config.toml
model = "CTC audio transcriber"
depths = [2, 2, 5, 2]
optimizer = "ademamix"
Rows from block 5 of a small CTC audio transcriber, named by matrix and row number. Rows with one number belong to one channel. Each number is 128 + 32 x the weight over its row's rms, rounded and kept within 0 to 255. All counts start at 0.
After each channel's rows are labels from the 100 clips, of 14976, where the channel reaches its highest value: "lies over" is the class under the peak. Only what is clearly more common there than usual is listed. The data: melodies that start on their tonic, played by one synthesised instrument.
# convs0: first width-9 conv (model.blocks.5.convs.0.weight, 288x288x9, each kernel summed), inputs 0-71
# convs1: second width-9 conv (model.blocks.5.convs.1.weight, 288x288x9, transposed, each kernel summed), outputs 0-71

convs0.239 [153  59 100 153 123 112  23 117 103 125 150 140 163 155 126  83 173 155 102 177 146 128 159 146  65 126 130 109  70  76 126  64 135 170 144 111  71 117 121 136 107 180 156 141 165 137 141 168 135 149  72 146 114 126 199  43 129 120 108 136 129 126 114 103 107 129 135 143 149 137 151 106]
convs1.239 [137 117 153 114  87  64 124 127 135 152 127 115 169  76  26 104 115 148 132 111 138 101 103  95 156 127 116 131 138 121 130 116 117 122 135 121 146 124 133 129 116 113 125 131 131 134 123 104 104 168 132 114 135 130 131 127 105 147 159 114 132 126 115 174 120 138 119 106 151 109  63 116]
lies over: C3; C5

convs0.90 [113 115 128 137 105 102  96  75 148 131 129 122 145 204 231  62 147 133 102 128 161 124 100 141 136 152 136 128  92 142 194 151 128 117 111 141 123 156 116 124 192 126 142 141 135 142 123 159 147 180 174 134 100 124 112 104 185 136  33 123 138 133 141 164 138 123 128 150 112  81 133  96]
convs1.90 [141 120 126 132 135 118 164 187 157 154 112 154  64  84  67 143 137 136 130 103 128 129 138 113 132 117 118 145 104 161 125 141 134 112 124  92 122 119 139 119 111 146 141 106  95 136 130 117  89 118 172 114 112  82 127 147 131 125 162 119  63 124 108  81 104 130 107 123 122 113 110 112]
lies over: C3

convs0.245 [120 164 114 118 119 123 177 108  90 133 126 114  86 131 158 170 174 167 151 124 182 120 152  99 147 207 112 131 138 176 153 126 128 155 144 106  38 117 102 110 154 115 118 135 165 127 104 159 128 150 100  82 152 126 201 132 202 155 149 104 149 113  82 152 105  97 112 118 108 113 138 153]
convs1.245 [117  72 115 125  59 109 115 136  19 126 129 119 163  70 106  95 115  82 112 110 118 143 123 126 108 126 133 123 125 139 125 130 124 132 119 106 132 116 127 112 129 127 140 107 128 105 131 121 126 100 132 119 136 126 123 120 155 120 120 128 157 124 121 118 160 130 119  98 105 132 112 135]
lies over: C4

convs0.233 [152 100 113 106 104 128 202 122 152  81 144 124 149 110 230 193  79 110 110 125 149 140  95 151  91 158 121 123 137 111  70 131 164 105 161 104 123  83 116 143 146 167 145  97  94 164  38 119 136 153  78 120 143 114  94 140  69 125 138 156 148 149  87  95 106 112 155 166  50 113 113 128]
convs1.233 [107 102  87 132 180 103 118 109 107 109 116  89 131  97 123 104 131 125 135 137 125 129 116 119 129 114 133 132 135 114 131 133 123 156 136 132 200  90 125 145 148 135 103 133 135 128 126 116 126 111 121 128 121 133 123 133 168 130 113 115 113 118 123 120  96 135 120 142 143 131  83 140]
lies over: C4

convs0.21 [150  91 166 113 150  83 185 119  63 126 141  79 108 101 124  68 198 146 145 146 159 124 144 163 116 127 131 161 206 160 137 142  54 141 137 110 124  90 133 138 162  77  62 125 129 127 107 174 124 183  73 131  74 117 141 168 164 175 132 108 127 105 145 165 146 123 126 129 101 190 127 141]
convs1.21 [138  75  95  83 112 144  89  99 170 124  81 142 117  47 157 124 137 111 147 149 117 133 121 132 104 119 132 139 121 145 129  93 119 128 127 110 102 104 126 134 133 134 102 114 126 145 135 117 111 121 116 104 120 108 119 102 154 121  98 145 116 125 123 103 122 106  98  82 103  81 153 130]
lies over: F4

convs0.120 [115 169 119 179  86  93 160 190 140 111 102 102  82 154 162 184 137 114 117 110 138 112  89 159  86 136 135 124 112 123 117  53 174 102 125 124 122 144 141  97 147 144 132 126  89 128 143 174 115  84 136 182 126 100  89 132 147 142  98 184 163 161 141 145 152 133  76 130  69 169 131 132]
convs1.120 [147  83  83 119  71 154 173 103 117  78 171  82 109 147 155 151 117 106 114 134 151 128 113 124 148 129 129 128 146 144 121 114 143 133 100 100 129 156 122 137 168 136 171 111 117  97  92 162 117 128  63  80 101 138 114 148 170 110  86 123 172 127 113 120 130 115 103 126  97 128 110 104]
lies over: G3; G#3

convs0.7 [157 115  82 110 117 131   6 115  80 138  49 127 113 135  28  88 185 144 126 100  98 118 150 128 120  87 156 158  94 147 121 140  98 171 121  52 159 105 126 139 118 122 120 133 148  42 135 151 134 116 129  83 139 148 157  92  70 130 137 130  99 122 115 151 124 142 125 127 101 135 118 105]
convs1.7 [194 167 128 131 157 157  99 144 206 141 138 148 149 130 146 116 167 180 143 179 117 137 177 145 127 135 168 136 146 117 156 144 129 106 160 194  24 105 129 121  88 128  65 141 118 151 158 117 143 173 125 120 133 123 104 111 154 151 154 116 141 111 120 117 133  95  95 160 116 111 143 140]
lies over: F#4

convs0.152 [ 92 120 114 141 112 116  79 141 132 130   0 133  79 108  90 134 157 146 136 103 113 147 130 138  88  80 153 115 107 147  31  55 110 145 156  76 116  78 137 116 126 133 137 122 140 106 125  37 130 106 131 157 140 130 135 113  17 159 155 148 179 131 119 128  79 142 110 137 134 139  90  93]
convs1.152 [138 100 100  55  71 152  92  89 100 113  60 120  94 113 186  83 143 110 131 118 138 111 127 128 104 136  82  89 112  85 132 115 139 124 108 102 124  73 119 152 144 121 133 100 130  89 115 148 121 106  75 122  90 146 100 139 102 127 100  85 151 115 133 120 156 124 102 133 112 109 124  96]
lies over: G3; G#3

convs0.69 [169  67 152 104 152 140 127  73  76  96 180 123 123  86 161  84 214 128 119 152  87 172 183 137 157  69 114 142 123 128 145 118 137 151 142  96 147 156  95 150 129 142 116 142 155 164 123 216 103 130 119 128  98 134 193 167 148 116 130 158 113 110 163 178 156 127 141 122  95 178 156 158]
convs1.69 [193 135 114  88 121 177 114 122 153 164 129 144 112 112  96 134 176 163 134 143 112 121 118 126 130 133 129 131 109 134 131 132 117 130 138 132 131  97 123 135 104  77  89 126 126  93 141 144 125 120 132 117 132 133 135 121  91 122 149 114 114 116 129 119 106  94 116 189 143  80 139 100]
lies over: F4

convs0.159 [110  85 130 141 105 140 187 136 138 108 130  93 162 126 153 181 100 120 127 139 130 112  85 128  74 176  97 123 156 111 148 134 149  81 124 113 164 161 117 130 133 127 135 113  78 149 132 186 112 162 159 161  86 133  68 140  86 138  30 135 106 137 117 165 136 111 110 108 112 141 103 113]
convs1.159 [181  98 145 116  85 146 110  93 172 126 123 156 146 124 218 119 153 135 152 134 149 114 136  94 124 131 136 141 123 130 132 126 132 141 144 111 116 128 157 155 140 149 149 121 140 138 128 117  94  75 119 123 124 128 149 154  84 125 105 170 132 163 151  95 123 130 131 124 151 127 134 141]
lies over: E3

convs0.12 [121 121  74 131 105 110  87 121 136 118  41 140  93 114 135 106 103 115 136 126 105 108 112 148 123 130 129  92 101 128  84 139 123 117 124 121 114  79 119 111  92 155 110 128 115 118 103   2 125 141  91 123 120 110 105  93  26 141 149 124 106 130 114  89 116 120 124 150  97  97 125 108]
convs1.12 [179 114 121 136  92 119 119 133  98 143 148 122 201  92 153 120 144 140 111 106 124 153 129 117  91 125 126 106 127 145 131 136 134 111 118 129 141 121 121 117 123 126 119 138 125 108 138 107 136 142 102  92 129 133 114 134 147 115 120 111 140 120 132 109 132 134 129  97 117 138 126 140]
lies over: no note

convs0.150 [124 142 126 145 136 159 100 153 116  85 187 123 127 160 146 121 155 140 126 132 167 141 120 138 112 134  66 118  89 106 142 154 142 127 143 124 105 162 119 107 161 119 109 137  74 100 112 241 134 149 141 125  80 131 117 111 190  98  58 100 142 157 114 151 160 132  89 106 141 172 115 144]
convs1.150 [110  84 137  96 131 175 150 107  82 163  83 139 123  83  93 118 135  87 120 106 121 153 122 100  97 126 129 118 121 148 131 134 129 145 143 135 100  70 123 153 133 144 129 137 134 115 105 105 125 129 139 116 158 141 131  95 111 133 133 120 154 100 142 101 108 121 143 144 122 133 167 132]
lies over: A5

convs0.287 [124 105 141 166 137 167 202 164 152 129 160 128 165 192 188 173  20 108 121 163 136 126 108 116  94 120 130 125 151 128 140 124 164  61 139 155  54 173 124 100 151 122 132 139  71 159 203 146 115 130 132 153 131 120  35 135 163 143 113 116 119 131 141 135 113 116 107 127  91 121 120  82]
convs1.287 [ 96 145 194 142 103  66  60 167 109 129 132 106 105  38 205 115 140 121 114 134  97 130 149 166 146 114 152 166 130 161 137 124 118 157 135 138 177  86 129 119 120 127 139 164 137 130 100  83 117 165 157 145 148 112 151 128 139 121 163 124 130 113 116  87 136 179 179 122 119 121 103 155]
lies over: E3

convs0.242 [103 136 155 146 122 172 232 138 100 129 180 155 125 175  80 152  86 110  89 168 151 102 110 130 157 156 174 124 112 136 188 127 151 105 134 150 147 168  64  91 114 137 136 132  90 148 136 205 164 120 119 104  90 111 101  96 142  90  78 118 121  93  99 173 147  87 110 124 109 162 120 124]
convs1.242 [170 158 131 155  85 133 125 140 127 175 135 169 116 130 218 163 154 110 129 128  82 128 146 109 123 148 150 144 130 140 132 175 113 135 147 131 138 102 149 126 116 127 116 111 125 108 144  87  77 103 153 117 144  89 143 149 173 136 178 132 190 148  74 110 149 142 149 137 144 135 131 125]
lies over: no note

convs0.22 [148 132 178 139 131 109 141 156 135 123 143 103 141 125 182 193 162 122 142 146 117 169  93 165 121  84 105 210 169 120 167 110 137 128 111  85 147 153  84 139 127 117 101  88 177 189 214 224 132  82 130 124 119 106 138 181 186 171 168 169 175 143 145 165 164 159 145 146  89 156  97 109]
convs1.22 [162  97  77 115 136 184 114  97  58 152  95 145  51  84   0 112 132 119 114 107 118 110 125  97 105 119 122  94 123 126 121 125 116 120 117 113 104  73 130 141 108 124 105 127 105 110 136 105 118 112 119 108 137 126 123 124 128 113 104  86 117 107 126 101 109 111 135  96 103 121  98 125]
lies over: F4; D#3

convs0.28 [176 103 130  67 131 158  83 105 157 124   9 144 100  99  90  97 131 134 138  82  97 159 145 155 137  86 157 170 126 134  89 114 143 138 128  95 150 107 154 135 131 166 176 139 140 116  28   0 139 144 114 146 134 143 131 124  93  76 137 148 108 133 167 105  76 167 152 148 124 106 156 127]
convs1.28 [144 114 130  86  74 103  81 135 115 119  28  85  78 125 116 103 121 153 117 132 144 103 126  93 132 137 123 118 138 122 124  95 100 133 132 134 136 112 123 119 113  85 104 108 134 102 113 129 135 175  94  87  77 130 117 116 158  91 103  94 117 133 110 142 101 114  99  92 120  96 140 111]
lies over: G3

convs0.76 [137 158 141 125 144 128 123 125 145 118 217 122 129 116  82 116 132 114 125 178  94 103  89 157 132 179 127  83 150 122 149 131 131 116 137 255 169 160 125 101 141 110 128 150 117 183 111 230  89 113 155 102 116 111 130  99 164 173 146  99  85 130 115 168 124  95 142 121 161 101 119 105]
convs1.76 [117 125 112 105  92 169   0 105  17 109 124  65 128 135 197 112 116 114 132 127 140 116 115 107 149 118 107 120 116 134 129 111 131 130 120 121 133 126 116 161 137 113 114 112 117 131 106 105 116 167 111 119 115 103 147 107 148 121 115 138 161 115 103 120 135 135  87 114 111 136  91 123]
lies over: A5

convs0.144 [144 122  75 119 152 177  63 139 140 120 202 155 125  77  75 129 144 149 111 113 112 153 111 103 144  94 126 212 147 129 112 152 169 166 101 121 153  88 146 123  91 129 137 126 139 144  76 102 115 144  87 122 177 148 199 152 107  96 166 113 107 129  81 102 124 144 140 173 163 146 158 197]
convs1.144 [115  81 206 104  46  73 125 124 102 125  80 116 132  67 198  98  82 112 118 117 128 121 101 104 103 125 129 138 132 136 119 108 119 132 126  93 128 122 116 132 133 108 121 117 132 119 136 105 107 126 150  85 123 139 118 104 172 109 121 112 108 119 149 123 125 111 110 121 117 110 144 136]
lies over: E3; D#3

convs0.221 [173  98 137  79 133 136 102  72 130 127 103  96 102  96 121  96 190 140 122 153 177 148 148  94  52 118 131 142 148 163  63 155  88 154 144 135 133 136 163 143 128 149 138 132 138 145 144  56 116 140 123 137  98 135 171 166 111 176 132 155 142 124 124 153 152 113 158 124 160 168 127 183]
convs1.221 [116 126  74 116 100  41  89 107  45  78  97 125 199 120  46  60  77  97 113 116 116  81 122 134 114 128 121 117 118 115 143 110 130 131  97 132 121 135 114 128 125 114 149  90 133 119 132 122 123  86 118 114 128 102 125  92 114 116 130 129 112 129 122 126 134 127 100 101 101 127 104 116]
lies over: A2; A#2

convs0.213 [ 83  94 135 125 100 159 114 160 111 123 150 156 151 163  43 192 153 152 135 112 107 132 129  90 118  99 147 132  90 170 138 147  82 147 124 151 110 161 118 137  55 112 129 169 124 101  76 144 130 109 189 113 148 150 165  14 108  40 151  77 122 130 129 110 139 113 143 101  96  87 115 125]
convs1.213 [101  50 140 116   0 185  30 123  47 114  54  87 103  99 130 104 100 105 131 105 122 109 117 112 124 124 112 126 121 123 126 125 129 136 117 117 117  79 120 129 128 132 132 114 139 111 127 116 105 128 112 124 128 125 130 131 142 111 115 126 154 132 119 129 131 135 119 104 103 129  89 138]
lies over: G5

convs0.67 [125 103  90 137 109  78  43 132 117 131  17 131 141 113 114 139 120 122 130 116  79 110 132 124 113 111 162  96  73 137  56 141 132 140 142 106 130  73 118 135 101 149 127 139 148  86 118  84 131 111 134 141 145 132 125  94  29 109 124 122 118 132 121  88 125 149 155 154 129 125 132  95]
convs1.67 [147 114 163 127  63 140 222 156 106 122  96 103 116  65 118 142 121  94 123 127 123 142 107 121 122 105 144 142 133 135  90  66 131 122 128 142 134 138 122 111 136 144 153 110 125 114 129 128 106 119 142 129 150 145 124 126 203 135 122 105  97 107 130 116 146 111 106 118 113 144 115 124]
lies over: F#4

convs0.96 [153 148  99  74 147 121  79  95 116 130 132  91 109 111 170 109 165 148 178 141 140 105 149 157 129 130 120 103 118 165 128 139 119 152 126 110 137  98 108 123 133  68 114  77 123 101 124  25 100 146 101 154  88 139 142 135 141 143  62 118 135 138 120  91 156 107 136 112 149 112 124 122]
convs1.96 [112 104 109  98 112 132 102 135  47 103 113 103 125 102 152 122 110  92 115 105 129 148 117 121 128 131 141 127 117 137 120 113 122 125 117 123 122 102 133 129 135 116 135  97 121 116 114 118 109  73 117  98 135 115 122 127 169 118 123 120 138 130 128 121 136 122 114 118 101 127 117 126]
lies over: A2; A#2

convs0.64 [116 116  94 143 133 117  79 121 118 129  57 137 140 122  97 132 104 133 106  78  65 107 122 135 132 128 143 107  78 139 143 143 134 114 131  56 162  54 127 138  21 117 124 139 115  53 100  16 172 104 132 130 139 131 110  91  27  87 139  97  94 143 124  52 127 121 125 119 123 136  99 132]
convs1.64 [107  86  54 132  83 180  39 111  76 113  85  96 108 112 157 132 104  87 132 122 119 110 133 116 109 113 125 127 132 140 146 151 119 138 110 105 102 112 129 146 147 125 141 121 129  62 124 143 124 137 126 130 107 115 126 109 170 101 109  75 162 125 110 126 136 122 111  96 105 136 103 120]
lies over: G3

convs0.89 [ 80  92 111 148 106  96 183 150 114 118 166 104 152 119 147 116  64 127 157 137 151  99  49 116 122 152 133 124 180  83 141 127  88 103 159 135 168 192 126  74 145 128 119 135  85 176 130 153  98  61 115  98 157 135  81  50 107 160 136  85 143 130 108 138 145 129 145 114 107  66 108  78]
convs1.89 [193 120  79 166 133 164 101  75 198 120  96 152  94 123 210 137 166 197 121 154 135 171 154 152 128 122 134 152 130 126 122 127 133 141 119 119 155 117 126 102 132 131 108 101 149 120  94 101 168 181 139 147 144 114 131  99 157  91 117 148 105 121  95 119 130 135 138 115 112 110 108 147]
lies over: G3

convs0.226 [146  71  95 139 147 100 115  95 133 113  87 126 128 125 107  97  84 115 121 122  96 125 106  92 123 120 152 143  93 112 129 112 130  94 124 138 112  94 132 103 101 123 138 124 104  89 138  23 116  97 127 129 130 115  86 118   0 135 109 126 136 107  93  98  70 116 132 110 141  81 131 112]
convs1.226 [ 81  84  96 144  73 142  99 128  16 106 131 112 115  73 186 126  98  87 124 114 126 116 118 129 129 122 130 135 122 129 123 114 137 132 103 114 134 102 118 142 133 126 142  99 122 124 119 126 121 130 115 112 123 115 123 122 163 108 110 121 122 120 115 124 145 125 141 116 102 130  86 135]
lies over: C4; C6

convs0.99 [105 142 122 181 159  88 142 125 133 129 166 132 174 122 111  75  44 125  83 136 135 122  37 123  96 167 146 166 171  80 145 122 155  89 144 139 109 144 144  91 125 112 144  67  77  93 172 110 133  74 103 103 107 138  67 108  98 137  65 148 110 138 123 130  90 122  96 154 151 148 119  63]
convs1.99 [ 53  55 126 120  41 144  87 110  60 103  66  89 118  59 199 138  87 107 124 143 124 101 118 123 132 120 127 128 131 139 125 112 131 130  90 110 138 119 113 142 143 121 137 115 134 140  88 131 112 127 120 117 110 121 117 136 167 123 116 137 118 131 109 126 111 125 116 131  95 128  93 128]
lies over: C4

convs0.82 [ 95 123  89 141 110 117   1 102 149 135  75 138 154 113  86  90 163 147 127  94  65 118 139 129 130 155 128 115  85 114 138 118 123 143 140 150 105  83 135 147 123 135 143 128 146  80  92 110 149 164 157 122 156 135 154 112  84 140 137  83 139 128 130 132 117 154 127 147 121 139 134  94]
convs1.82 [196  95  83 119 157 179 106 133 136 134 141 114  94  48 164 159 153 149 135 146 123 132 102 170  93 137 148 112 136 121 111 149 118 126 140 122 145 161 140 118 132 149 129 138 133 127 157 120 130 101 138 137 138 144 120 110 120 126 120 104 131 133 108 123 101 146 153  70 123 112 144 118]
lies over: no note

convs0.162 [101 115 110 118 134 113 183 114 165 123 145 110 124 148 139 232 159 122 131 138 208  97 137 150 139 225 141  79 182 166 170 152 130 147 146 129 147 168 128 148 128  91 120 153 157 158 185 129 161 151 119 142 106 108 146 125 101 163 114 143 131 146 134 255 160 123 118 154 232 117 113 150]
convs1.162 [ 95 129 104  59 125 132 143 135  65 113 117 130  74  91   0  83  90 103 111 123 112 130 129 119 120 115 125  90 105 133  96 104 133 116 131 116 122 128 126  97 149 153 131 134 128 109  80 121 139 128 122  88 125 137 124 123 127 104 132 131 144 126 108 138 116 119 122 126 106 130 134 119]
lies over: F4

convs0.246 [133 135 108  92 135  95  68  91 125 137  23 140 115 137 133  86 181 153 144  99  80 113 170 145 123 103 131 128 123 129 133 148 131 163 112  92 124  53 127 134  77 116 118 143 123 153 123 120 111 134 148 102 104 122 176 115  83 123 126  85  91 111 154  69 145 127 116 113 134 103 121 146]
convs1.246 [125  81 127 104 100 146  95 131  80 101 154  87 102 109 187 108  84  76 120 106 123 145 124 135 136 118 147 117 119 128 131 117 106 139 127  97 147 103 127 112 118 118 143 108 127  75 143 126 123 121 120 125 118 129 151 106 171 100 125 100 169 112 125 147 133 145 130 125  99  94 122 123]
lies over: A2

convs0.87 [138  67 116 123 114 148 110 113  98 123 131 166 135 144 156  92 144 129 135 159 120 164 139 121 102 109 127  98 113 187 203 108 122 128 141 112 114 138 113 107 142 111 145 166 140  58 161 106 120 108 154 109 115 136 138 120  92 151 154  76 124 103 109 159  81 116 148 106  87 146 160 137]
convs1.87 [ 88 113 122 109  51 192  52 123  10 117 107 126 103   8 213 131  97 108 123 143 107 135 127 126  97 118 124 125 132 128 135 109 147 128 127  73 119 111 115 125 144 141 130 125 113 124 124 121 113 105 102 125 102 112 129 119 133 130  97 120 124 111 131 129 127 124 123  82 108 130 111 114]
lies over: G5

convs0.105 [146  92 190  70  97 218 128 126 189 142 106 124 130 148 137 161 145 158 142 147 192 128 167 148  34 143 135 152 107 170 158 162 134 131 122  81 117 227 129 123 101 143 126 163 122 117  96 118 126 118 168 119 127  89 141  76 132 122  36 147 117 156 135 140  86 109 151  90 126 113 136  91]
convs1.105 [ 53 136  44 121 138   0 151 123  80 125 146 127  99  43   0 109  73  43 125 115 125  94 115 119 139 116 129  94 116 109 104 108 110 115 128 153 115 125 110 107 135 128 127 104  96 144  97 150 114 131 146 109 148 137 120 165 114 131 184 139  97 126 108 139 157 129 144 141 146 138 133 148]
lies over: C3

convs0.146 [116 150 136 145 153 107 176 148  67  99 162 122 111 134 155 211 166 136 139 122 167 110 153 107 127  77 136 161 104 154 104 111 104 191 130 144 114 192 126 151 137 104 120 125 130 193 123 240  95 104 125 160 138 131 160 145 213 123 141 137 116 106  89 119 154 123 116 135 122 151 106 159]
convs1.146 [132 107 104 110 118 101  81 115 105 114  94 116  87  92 255  86 126 112 127 115 125 115 133 139 138 124 143 123 100 122 121  97 147 132 120 107 125 109 118 142 120 128 114 108 114 140 140 120 112 106 122 125 120 123 132 120 116  94 128 106 117 127 130 130 130 144 158 117  84 119 119 135]
lies over: A2

convs0.270 [155 107 131 130 124 168 141 135 155  77 181 152 150  88 241  64 107  81  94 113  97 153  68  79 147  96 160 140 107 115 150 105 120  50 156 127 173 130 160 129 162 112 127 149 128 143 189 203 106 131 151 129 128 132  85 137 126 144 151 110 173 131 166 137 122 158 159 132 113 123 132 103]
convs1.270 [153 175 163 126 116 153 107  91 143 150 104  92  45 146  15 132 176 203 116 132 114 137 144 126  89 148 120 102 108 102 119 128 132 149 114 158 142  81 130 147  96 126  88 155 133 167 150 138 143 181 124 171 123 114 133 129  78 139 139 120 133 109 111 139 105 109 166 151 154 118 134 130]
lies over: no note

convs0.19 [ 87 126 153 141 106 124 183 145  45 123  60 148  68 141 150 182 181 138 146 119 160  56 103 127 158  91 135  80 142 116 126 142 149 121 130 135 161 142 118 143 131 100 147 114 165 170 160 142 127 114 125 111 112 118 131 137 169 180 155 103  70  99 171 215  71  92 164 117 126 126  65 163]
convs1.19 [103 105  77 106  22 183 104  82  50  95  97 117 149  88 105 118 103 105 123 105 127 131 126 109 119 116 128 136 116 139 134 117 123 126  91 115 118 107 120 138 138 138 131 103 125 118 100 125 121 126 118 105 110 118 121 119 157 111 107 126 137 122 107 104 123 104 118 119  99 127 102 119]
lies over: A2

convs0.182 [110 138 105 110  92 114 114  96  98 134 128 129 155 153 124 102  78  90 107 105 131 129  89 168 127 141  76   4 109 115 127 120 117  83 117 100 189 101 101 120 112 117  95 115 100  89 172 111 117 134  86 126  91 130  74 114  47 158 122  71 118 131 141 139  62 119  66 111 109 139 100  70]
convs1.182 [140 177 153 140 160 128 157 145 146 137 118  93  97  96 219 102 180 137 142 116 130 144 151 165 127 149 140 153 138 130 106 153 124 159 116 108 186 161 119 157 126 184 144 142 140 157 140 148 154 103 129 147 144 122 132 149 124 123 133 148  64 117 107  92 142 160 140 141 142 155 144 137]
lies over: E3

convs0.63 [143  50  83 113 131  98 115  84 141 115 130 143  90  84  50 149 172 167 124 134 102 109 163  80 155 121 139 117 104 144  75 131 152 169 103 135 166 142 122 154 156  87 137 145 174  75  87 162 108 136 146 130 121 142 135 139 153 142 195 143 101 128 127 164 148 150 107 121 142 117 138 113]
convs1.63 [167 166  93 113 150 142 137  95 196 128 130 169 106 160   0 144 150 179 145 145 126 119 130 107 114 131 121 142 125 109 131 138  95 118 139 161  80 124 146 132 107 109  88 135 143 112 127 137 132 150 126 138 120 136 135 138 105 168 151 112 148 135 127 137 117 124 129 149 150 106 146 117]
lies over: no note

convs0.72 [ 99 151 141 166 166 118 128 108 120 126  71 153 124  99 126 111  69 157 144  78 121 145  99 101 118 130 114 188 121 127 164 117 156 126 159  99 127  82 114 112 104 128 131 107  95 111 118  28 118  15 139 160 157 142 107  82   0 105 150 131 119 115 110  59 135 134 122 102 133 131 165 100]
convs1.72 [142  93  97 142  57  70  53  90 114 122  80 107  91 108 232 130 129 118 119 143 120 106 130 140 137 121 120 129 130 125 133 113 126 141  83 148 123 114 119 125  94 121 135 136 118 145 144 133 145 167 113 123 131 115 118 124 157 119 123 132  96 115 111 116 109 141 140 112 108 124  71 142]
lies over: F#4

convs0.215 [112 178 104 130 110 145  79 117  79 157 217 152 149 165  81 101  89 144 172  99 136 108 116 116 118 148  95  82  63 123 184 178 104 122 179 159 116 155 106  92 118 118  66 122 133  80  99 106 133 112 127  71 152 160  98  73 118 121 124  93  98 151 119 142 120 133 111 131 145 156 134 107]
convs1.215 [ 75  40 105 133  48 169  39 124  25 127  72  88 190  71 141 123  98  88 114 120 115 121 129 114 101 117 123 141 119 131 136 131 139 129 116 156 163 118 111 143 144 149 164 169 161 123 118 146 145 103 145 133 145 127 121 127 149 116 115 150 177 127 123 133 149 108  92 135  95 140 118 121]
lies over: F#4

convs0.106 [112  93 205 145 129 159 134  92 146 116 141  79 106 109 105 177 147 109 146 143 165 151 147 159 124 136  97 116 141 167 208 127 100 182 103 178  95 175 143 129 169 107 167 123 146 148 152 223 119  97 154 138 129  74 156 133 205 126 136 165  97 131 168 145 150 144 158 114 158 156 111 109]
convs1.106 [104  87  97  88  82 156 121 113  82  75  84 131 115  91 117 115 100 125 110 119 121 131 123 129 151 114 144 131 119 131 120 107 116 114  94 123 134  91 115 112 133 127 129 126 133 118 125 137 128 146 102 147 106 128 109 111 132 101 125 120 130 116 116 149 113 119 104 138  85  96 117 110]
lies over: A2

convs0.181 [159 145 130  79  92 120 124  89 192 112  72 112  96  63  67 129 146 133 153 106  74 122 107 140 107  96 128  99 126  90  69 147 111 154 123  65 145 139  99 129 112 117 113 161 136 106 131  19 101 137 123 154 141 113 143 125  96 116 131 116 127 127 104 154 130  96 114 116  73 117 107 132]
convs1.181 [ 56 124 113  52 139  83 131 137 136 183  80 157  79 103   0  62 166 105 131 129 123 126 149 127  86 122 118  92  97 112 105 137 105 134 151 145 147 133 123 109 129 118 118 132 103 112 105 163 181 114 133 136 146 133 137 126  48 135 130 131 100 128 111 159  94 136 119 132 140 161 156 121]
lies over: F#4

convs0.225 [179 111 153 120 108 133 179 102 108 115 209  93 141 114  79 130 139 102 119 113 107 132 114 161 104 166  76 100 139 138 179 100  99 102 142 220 180  70 116 137 169 100 119 111 131 116 188 242 136 145 115 119  85 127 114 122 140 182 108  95 146 118 144 219  94 127  46 101 147 159 117 107]
convs1.225 [125  65 164  96  51 132 126 131 115 132 122 100 112  58 245 128 136 135 126 112 123 136 120 112 143 114 122 136 118 119 138  96 149 129 118  86 106 108 120 143 129 143 144 115 139 149  97 126 121  97 120 117 121 127 129 130 130 130  56 114 110 129 132  95 144 134 112 137  96 132 136 133]
lies over: F4

convs0.6 [121  96 113  99 137  89 109 112  74  92 113 134  72 102 134  92  85  88 124 103 181 168 102 106 118  98 155  86  71 149 105  75 106 114 136 100 130 168 123  84 142 159 134 114 105 106 112  64 128  66 116 110  98 125  76 156  18 116 129 152 157 128 101 108  54 115 112 109 131  80 141  71]
convs1.6 [ 77  25 135 128  53 104  95  97  16 107  35  69 200 101 181  94 106  80 122 139 124 145 127 144 135 109 112 126 103 148 129 121 146 130 105 150 145 103 110 130 148 144 139 111 136 133 142 126 133 106 113  90 132 138 122  99 148  87 104 128 115 128 123 111 141 146 134  95  94 141 108 142]
lies over: G3; F#3